Weights of a small image denoising autoencoder: decoder norm groupnorm, 40000 steps.
Rows from block 2 of the decoder of a small image denoising autoencoder, named by matrix and row number. Each number is 128 + 32 x the weight over its row's rms, rounded and kept within 0 to 255. All counts start at 0. Numbers have three digits each.
Before each channel's rows are labels from the 100 images, of 14976, where the channel reaches its highest value: "strongest on" is what is common among them; "place" is the part of the image that holds the peak. Only what is clearly more common there than usual is listed. The data: gratings and oriented noise at many angles and scales. In brackets: how many of the 100, against the usual share in percent.
# conv: 3x3 conv (decoder.mid.2.conv.weight, 128x128x3x3, each kernel summed), inputs 0-127

strongest on: fine (70 vs 20.1); stripes at 45 degrees (51 vs 8.7); stripes at 135 degrees (37 vs 8.6)
place: top left (90 vs 6.2)
conv.40:096102113134137109103150129131118134141120094101083115146135181173076148130199142125156168094101144127127103103034117127147164107056158186147149143152167126127095098009143103102124105096178104116117096134193062108099129101111069110133131177133042134091172163147141139124123148118140131099134148172125088086115098107121128126087059142094130107177120101122095123128145064124132119133107

strongest on: windowed patch (92 vs 16.4); low contrast (84 vs 29.6); fine (41 vs 20.1)
place: bottom left (99 vs 6.2)
conv.22:135092084110094124120096076112085122120093148121098133164109143151101117128071143166106124131143090098090103109121058080113052074164153140133121075132168133109123158149134117112097077167096109093085108115126101111084119096108081088105092152093112061078143235118146123141126084093136127103106154071112099094111065152113071101107200081098122130081164093114112113175134128112151158135141

strongest on: windowed patch (56 vs 16.4)
place: centre (85 vs 25)
conv.4:113139161096100096100110115116122123087131148103095133162149126106105111136153126146088143136112137143146105141180106111129128078255151091135229106094000113102124119183147114126122132128108141057142106114147129109134173105145136081127099190066168135129078200127143137090144095109142167122112162095120095134112091177132145127098154081128168125132134146144135131095110135125084141140098

strongest on: very coarse (77 vs 20.4); filtered noise (51 vs 17); windowed patch (38 vs 16.4)
place: centre (65 vs 25)
conv.74:103099143121112107067108134078110127146130145135160155169100099081105118132050113124105130116151095143120066139139203148085077121089139196130105104135222136082165107116165162126096162119099155174097093149099135108107146192132135157077131096099149148127069115137063147173115094076100163163138143141152091161184117146080139125095120183120114120072133166138080112074103105122143089107112

strongest on: very fine (91 vs 19.7); stripes at 150 degrees (34 vs 8.4); stripes at 30 degrees (30 vs 8.1)
place: bottom centre (86 vs 12.5)
conv.32:087130139151123123128139171128118080047114135090084100158157108094176120085254102167182124118176126148129111145105124138135201125104087164150087127134011118123146148158118081097125128111136149136145094134255056128113131140132111133110125173125129107160140118118132148148133111132122106119101096152136079129109115160123129154126140129086148131124145119098106110114132156097074134147101

strongest on: low contrast (100 vs 29.6); windowed patch (99 vs 16.4); very coarse (51 vs 20.4)
place: middle left (100 vs 12.5)
conv.85:126116110153090151147104024120092115167087112099112131109127113174111111085057112107110122103110184080169191159185078108150108093200135110113188101180091118123123124127124131131092132131165110150142082102085128105093129141093122069106131137115103059086146206123167133134139121126155115142155122073125129123168080139126092110090151074093117139117130138111143121134147165166126150153229

strongest on: square grating (75 vs 16.6)
place: centre (55 vs 25); middle left (45 vs 12.5)
conv.90:134122126125151117128139117128125132158131130116158139106107128119121140117093115143135192130125014244094084112094070114025101128232141118112073092098185133127103110142114130115126083192103111074135150121114144116124122113116153158124079050128122144125121075127171117138116178117128116086099073121118119165122150133119119131119107168169136132190121173131131127127113129122199121120103

strongest on: low contrast (97 vs 29.6); coloured (79 vs 49.8); windowed patch (74 vs 16.4); very coarse (41 vs 20.4)
place: top centre (60 vs 12.5)
conv.118:074131110167087140173146129131114118120115110179137141119139088117161159123150129120082079139118177031076077110174167114218126115134131108130124220210170136141137110129125159134119123143134122195142114113171153118111132090135145175116110108132155080143165136151143147148122154176104091141160152063137134120050070129130124149141080105170138145152114161111142124105133140198153066098170

strongest on: very fine (88 vs 19.7); stripes at 30 degrees (38 vs 8.1); stripes at 150 degrees (34 vs 8.4)
place: bottom left (64 vs 6.2)
conv.59:108123106136107134142124025126115139097135142132132123129142108148135112140045128129097128118153143113124120123073127109135085091152169155135188098141096146107133119118158094117113142140160125086149128104050123129101157124124114137121107254125111156118168255102076146110125165139119152132137135081127119098124124079117137132106247120151119132144118155146144136120111120126182132099124

strongest on: stripes at 90 degrees (51 vs 8.4); medium (51 vs 20); sine grating (43 vs 16.6)
place: bottom right (54 vs 6.2)
conv.53:099088116188129104111131028136094115111083157104107085155140151134152132120053146118102153121147147145154108121069133181129125137080143142140081190120130102117117101238118198138126119154137092079105131110131177115145048113114122119120099165134190127155133146099132144167121145113074155105126088139133060100133110146162151143138100109121137140118117104130090151115126129172082125058216

strongest on: windowed patch (97 vs 16.4); coarse (41 vs 19.8)
place: centre (96 vs 25)
conv.101:130091131117198145123069184091099126137163130166097061116121173144073107028145218152118152171126103133133123152210163094094102126200143117132153109141069145114117106079099156076105117135154109122154150127163186081122173124159097142128119140079153109169108168119108148115111136130095111121154170188150109113114115118178154153107142147103104146140195149153165121117136182124126106102113

strongest on: stripes at 135 degrees (47 vs 8.6); fine (44 vs 20.1); stripes at 105 degrees (26 vs 8.1)
place: bottom right (83 vs 6.2)
conv.70:154162129121106098099087194166152101115093102117096037150141162145085137155139106134147117127102125129129120119119122121162123121000070180128159132143193136143142133119070119148128113138107126120141150108114127116109163125136087108106134163124145126124130113105115097133135144093125157111138079118103147117123126139101123123087099160116122076137153133132084117151142170116117108127231

strongest on: medium (59 vs 20); very fine (41 vs 19.7); stripes at 60 degrees (30 vs 8.3)
place: bottom centre (43 vs 12.5)
conv.54:115083119067126102125113182172107122014139065123126100072127165170135173115231099175115109112132133123128121125150124146148141164205076130149163093150087158165196107065113117173152128151087132113154123128205065113142119134117138122125146109104101126106131142123130106060125120113169159105119132118108120139109103128106129096096166150112120136067106133130175152136070142138082127142179

strongest on: fine (71 vs 20.1); stripes at 135 degrees (39 vs 8.6); stripes at 45 degrees (38 vs 8.7)
place: top centre (86 vs 12.5)
conv.28:113050129119154092080138089165138051096179138104097185121151164177178147107116103126190109127108154147135159169106131137136165133068168153126146163093200107203140136088133177092073151112160146140116120186145040203125126125132150125081119128093159137166136137092145118087193171105149094112155098139136124120142119126135164121115176121150111095140144104122159130077116186104106129108107

strongest on: low contrast (96 vs 29.6); coloured (91 vs 49.8); windowed patch (70 vs 16.4); very coarse (41 vs 20.4)
place: middle left (66 vs 12.5)
conv.7:104091118093101090142094199070116130148113129097158065134083124142123122131134140135151153109138094081154213157108015116165128113102168086140161212156166157112160154119112133119133155113111165174118170145136149105100140097123134115113130093091145143142133084149118128071119109148110111133095172128120146140134200115112123130088050205039123123103158142128110136139137112134185108163160

strongest on: coloured (99 vs 49.8); low contrast (77 vs 29.6)
place: top left (55 vs 6.2); top right (31 vs 6.2)
conv.8:127117113124119155102112156132160127093107105130068144131117141122110139124081116160149180120123140074045080110237183122086097137149123154137191102147125107132094149089107124136113114142142122136130158129144069104116116135116129183145113084138064036119141136145085120181132104026113123165157127095154109098111034144118094148111158155116122123101148150114102086159131105091159121106196

strongest on: very coarse (84 vs 20.4); windowed patch (62 vs 16.4)
place: centre (80 vs 25)
conv.100:124126145130162154099162151107141129135134107143124131094099146165128097130106110117106130133121096133158227128126186162074110177107144187122071173159183143139151136081086144126140163109134102211130067111104126136119107206102127125107151106182108161142126079129120112153170140121116143180162075160148168130220164062129176165158121205086133105138122144118091139118124068131136131111079

strongest on: stripes at 45 degrees (36 vs 8.7)
place: top left (72 vs 6.2)
conv.96:092104079161132127090118196135140143085098110124124196140161137155070094147185158092161118136110105139122150130163122145125141082173176137115183120095120149159054097000113103147130138177136126116080157118126000122144129118121093156142139125106072108107127117140113123108135061115133113111150152141128134134129126143113127124109194147112122128168091111115136123112121061067154139088136

strongest on: fine (64 vs 20.1); sine grating (39 vs 16.6); stripes at 135 degrees (35 vs 8.6)
place: bottom right (50 vs 6.2)
conv.79:104023052160130113093113163119119075096132144118142142185125153169143157094071113115122170094145129142141139118069125161124125109092062134111156139101159106166158145118092164145135132175134090109115131086136000098125137133101137164145106113120132127106142107142110176129124133131122097136117117147113159124125146124131136141105137108098136170102146127121130192041149223091135118083201

strongest on: low contrast (100 vs 29.6); windowed patch (98 vs 16.4); very coarse (61 vs 20.4)
place: middle left (100 vs 12.5)
conv.106:103157106090117093118114172125055136174091107167157131108098113145148121109189128107094172150112135175125157191181145131119049124116150097142160168138115146100174147142169138124138146128101142166114226149088135121115135143123140141137127112144137152105132084116128118116154085122086085117164073129162113186133089155070088140095010177097138135137136115128170140142145125223110165135158

strongest on: medium (81 vs 20); sine grating (40 vs 16.6); stripes at 0 degrees (28 vs 8.5)
place: bottom centre (49 vs 12.5); bottom left (31 vs 6.2)
conv.17:087183103122136122098120140122128094119129225125091166131139106056156090147172151159108166149118125121147159137139131111114115133160094113105099143145141131070191087000089116180152137120133157115188103096102072099110106126088230113117096142165078114139123136123082129094112125099155147105152130120140131170133120147148150129134189119137120120087150113096099158115121161144144135123146

strongest on: medium (95 vs 20); stripes at 165 degrees (39 vs 8.3); stripes at 15 degrees (36 vs 8.1)
place: top centre (44 vs 12.5); top left (39 vs 6.2)
conv.1:144159163155094119099154162118133117111131121135110116141153095120161079112116125135108118165121098100127134148141123145123058122160159127141166091094059125154104165022124102156076157135096100113164129169048018105142145124155174118117094155140053130037120160121056176124182122128138109126132098119123090121124133132128126121150162143134063077122175142144112092100159099168172112137137

strongest on: windowed patch (100 vs 16.4)
place: centre (100 vs 25)
conv.5:035090084075095072077066095054077065191087064074118140160137111154117124146142139109129172121117103131138136173120143099147124118154143137150108155182142184118137174116151172133121139150202165123155160120178118127126130141144118128131124118138119105103126205119136133111130128089113117124124158153113145137121116182104104144094233095132139150134158082133131118146161137139162154142048

strongest on: windowed patch (98 vs 16.4); low contrast (91 vs 29.6)
place: top right (72 vs 6.2); bottom right (28 vs 6.2)
conv.113:104104091098087095099081140124104110150067120111078096132134123147115148122153128143108132118143087086064095138147077065100098081120149139089166102142103105080088176165123104142085082107098121115098130117180109088056094074079102098098104157083125096085143207160126078093133104080138107086103130114080116115090074139091053105103147098098130147102153111113113120166142123109152163168173

strongest on: stripes at 15 degrees (49 vs 8.1); very fine (47 vs 19.7); stripes at 0 degrees (39 vs 8.5)
place: top right (59 vs 6.2); top centre (31 vs 12.5)
conv.84:100137128166138121105119036074106137112127113069114212135147119106102151138106117073105117171132126111148127157076131104140118109126090132120091180174198130098139152141124109131084118134173139079123122152036105136088054142123219097128098212156132124151161131079138164094119154098162117127122091104126132118122115118143132123114171084117100144136104140139147088096124165140086140108224

strongest on: coloured (87 vs 49.8); low contrast (80 vs 29.6); windowed patch (76 vs 16.4); very coarse (47 vs 20.4)
place: middle left (50 vs 12.5); centre (50 vs 25)
conv.98:113133118119127140114141084122131136172136113137160123125123146090131127119106127124185155160107122136128185152133082143255112149170154020103140146176047170150122135119123123138131164192116110224141104135092132144127140074116143099107161125140146152147101131144188148186130153146122135150113156119148141151064204099161169161107114108087154090155143156126097109150127102149126100142105

strongest on: noisy (91 vs 29.8); low contrast (78 vs 29.6); windowed patch (54 vs 16.4)
place: centre (95 vs 25)
conv.48:135161094142126159162130164123132148058123118168128091096091120113146124134128128121132113108163127140131126155255136143127087149102045130210160105119178128118101134080161131113106137108127119156148145120105024143145072145144028156149141067133095149137136072126058117117131095152117101146126158172144120152134130163101128119118120114124102136179090153117127095105114108147112098073091

strongest on: dashes (100 vs 16.9); low contrast (77 vs 29.6)
place: centre (95 vs 25)
conv.25:110143119126133145147132193132120125138116134155138122133157128129122114135252140139144121121137106128122129132071132120121091125042072121136146133122041110113136112081149121117117115129119133140120167140180090130132086144130090104134135255129114140112105255134145133108123095141130115135116126175123118122124137099121118139120056165161131145072142161124141134132132105141078131136116

strongest on: fine (72 vs 20.1); stripes at 45 degrees (51 vs 8.7); stripes at 135 degrees (28 vs 8.6)
place: bottom right (77 vs 6.2)
conv.2:131131145130122107108062145148103146100126094132110098132151106181136102109106100123143071129138106135141138125054151144158146150045087108104079122108252133134109142069114073104135139144105119099152128111175044137148115134147000114120123165115120114134118121119092137111122050127133168122118092172115137125128111160117129096118123167125087110112115106119154124149108094119110140155207

strongest on: low contrast (65 vs 29.6); stripes at 90 degrees (26 vs 8.4)
place: top right (25 vs 6.2); top left (25 vs 6.2)
conv.13:081116087201158123117114186137114058063088068113101118110131132139113114146104124099160093147109105111104163146090084112146115140130103121142131097135136095147159131194105081143156103145128099102132183078128157120130073107093189118132130250142171133090157201118123107096130147120129063088130124131110154119092126159107112106116211102132110142135133126083173135163145165128152159132195

strongest on: fine (62 vs 20.1); stripes at 45 degrees (38 vs 8.7); stripes at 135 degrees (30 vs 8.6)
place: top centre (80 vs 12.5)
conv.83:140146162137115132135109097083128189150068095099128231135122113063065091140138130100086166138111145110147128086201134121126139095073132119134172087090180142079135091071107093122182128137109093088125115096140070058130160125101150122182132119142092125091118083137150153137068083118098167124103078166126127089142114177165129093139099119113161136126095118133118133157119153080108124158202

strongest on: windowed patch (100 vs 16.4); very coarse (53 vs 20.4)
place: bottom right (29 vs 6.2); bottom left (26 vs 6.2)
conv.60:149123106098115128114126186127139138163122120127130083109088148116144134119239127163142189104126141000117116117118124126128170141116114141134056183116178119135081124101111149151133109124119117138119126115201133123123101114120120115117122002126083100153120051159156094129129144116142119107113155158104114149124120155102104149144033164103124137137123128138124130130114111100101124114106

strongest on: low contrast (60 vs 29.6); very fine (46 vs 19.7); kind: sawtooth grating (39 vs 16.5); stripes at 150 degrees (33 vs 8.4)
place: top left (89 vs 6.2)
conv.49:109120122140138076102095081108101143064118125097128180046160169124109103134197135124131128113078157166155111075145142137153156166114167142177216141109112105138108154217102142141159127144113133088105114150208092152158148112125120125112142169147134148123130152126091105120077122115110101117144112138136124105137109200151156134097163139096098175155127107138175112098149116102033052123195

strongest on: very coarse (94 vs 20.4); filtered noise (55 vs 17); windowed patch (43 vs 16.4)
place: centre (79 vs 25)
conv.115:113132130143122145067134250084113101093126104140093163097072124155140101110167110116149078115119115117139137140052121126158114144075106115119056119126254137103120135075094173114139143110130114184125125110122104117128101151129108115130147176127101124124118111096055101144124138071105109137128041208144118160121180108105143153135110150127133159094110116135146164100118099147144122121065

strongest on: stripes at 135 degrees (59 vs 8.6); fine (57 vs 20.1)
place: bottom left (57 vs 6.2); middle left (39 vs 12.5)
conv.73:151121124099093100087124117138135120096109108090111202134132107130130156135122130143112140147130153144149141040099123122147135116000099123128088137141228125133100130146091126114117095157138123106109120100099112130114179114123000137099096121140050107101158135112151113124158136096138134108141129155132134140132118067093135128094146144071132125198111104131086099130144087137141128146117

strongest on: very coarse (89 vs 20.4); windowed patch (80 vs 16.4)
place: centre (93 vs 25)
conv.95:111105108144137042091103149139135129242125113078214149135079120122125144108135130126074156106096116141150119141114113158087153131145147136115165105160124107116139145177137122116119184064121123146121080102128167091111131182086169146110145110125162123104078123154141167088113112070129113146081224100135129099186136182071147101096126139098098097097115108082095077120118184113137091107151

strongest on: stripes at 0 degrees (70 vs 8.5); very fine (70 vs 19.7)
place: top right (41 vs 6.2); top centre (39 vs 12.5)
conv.21:114100099111102106103106194147099117141063120109092081152105145165099181109171146162110110123136069087086087144117071065113094074105122128113143112129126105096077153155126126097092067155090138116061140122160099096071069090098118110089098123070118088093156134151133074146159095094166108083104105114088108110099078153066069108088098147087133145127143131102130111162148149131146170167170

strongest on: windowed patch (91 vs 16.4); very coarse (73 vs 20.4)
place: centre (75 vs 25)
conv.42:135130124130135138104122157133129117097128122116133178091132121185109127128071105171114148109124113068126111072142117120117117117191203132108116163125123115143081129045072138143129098158097111104094150088180220094069164093071196114096109159136000119117151168133111104147123163122153146089117081078121100135107117125122129131140102152124140107104111136144127105136135109113171134123082

strongest on: sawtooth grating (100 vs 16.5); very coarse (85 vs 20.4)
place: centre (68 vs 25)
conv.92:120118119133132135140128176132143129106131140110126127135142123110116112121138135133062186121136125000125091118151121138145122131000107098141126103121134128121137120120153135143127135113113131076129080136151119130140116119146119092126097084135118112129136107130122118049121122112115125153078154138130132120131096129125129130123254082072123152146137103119125108126123117102161112136102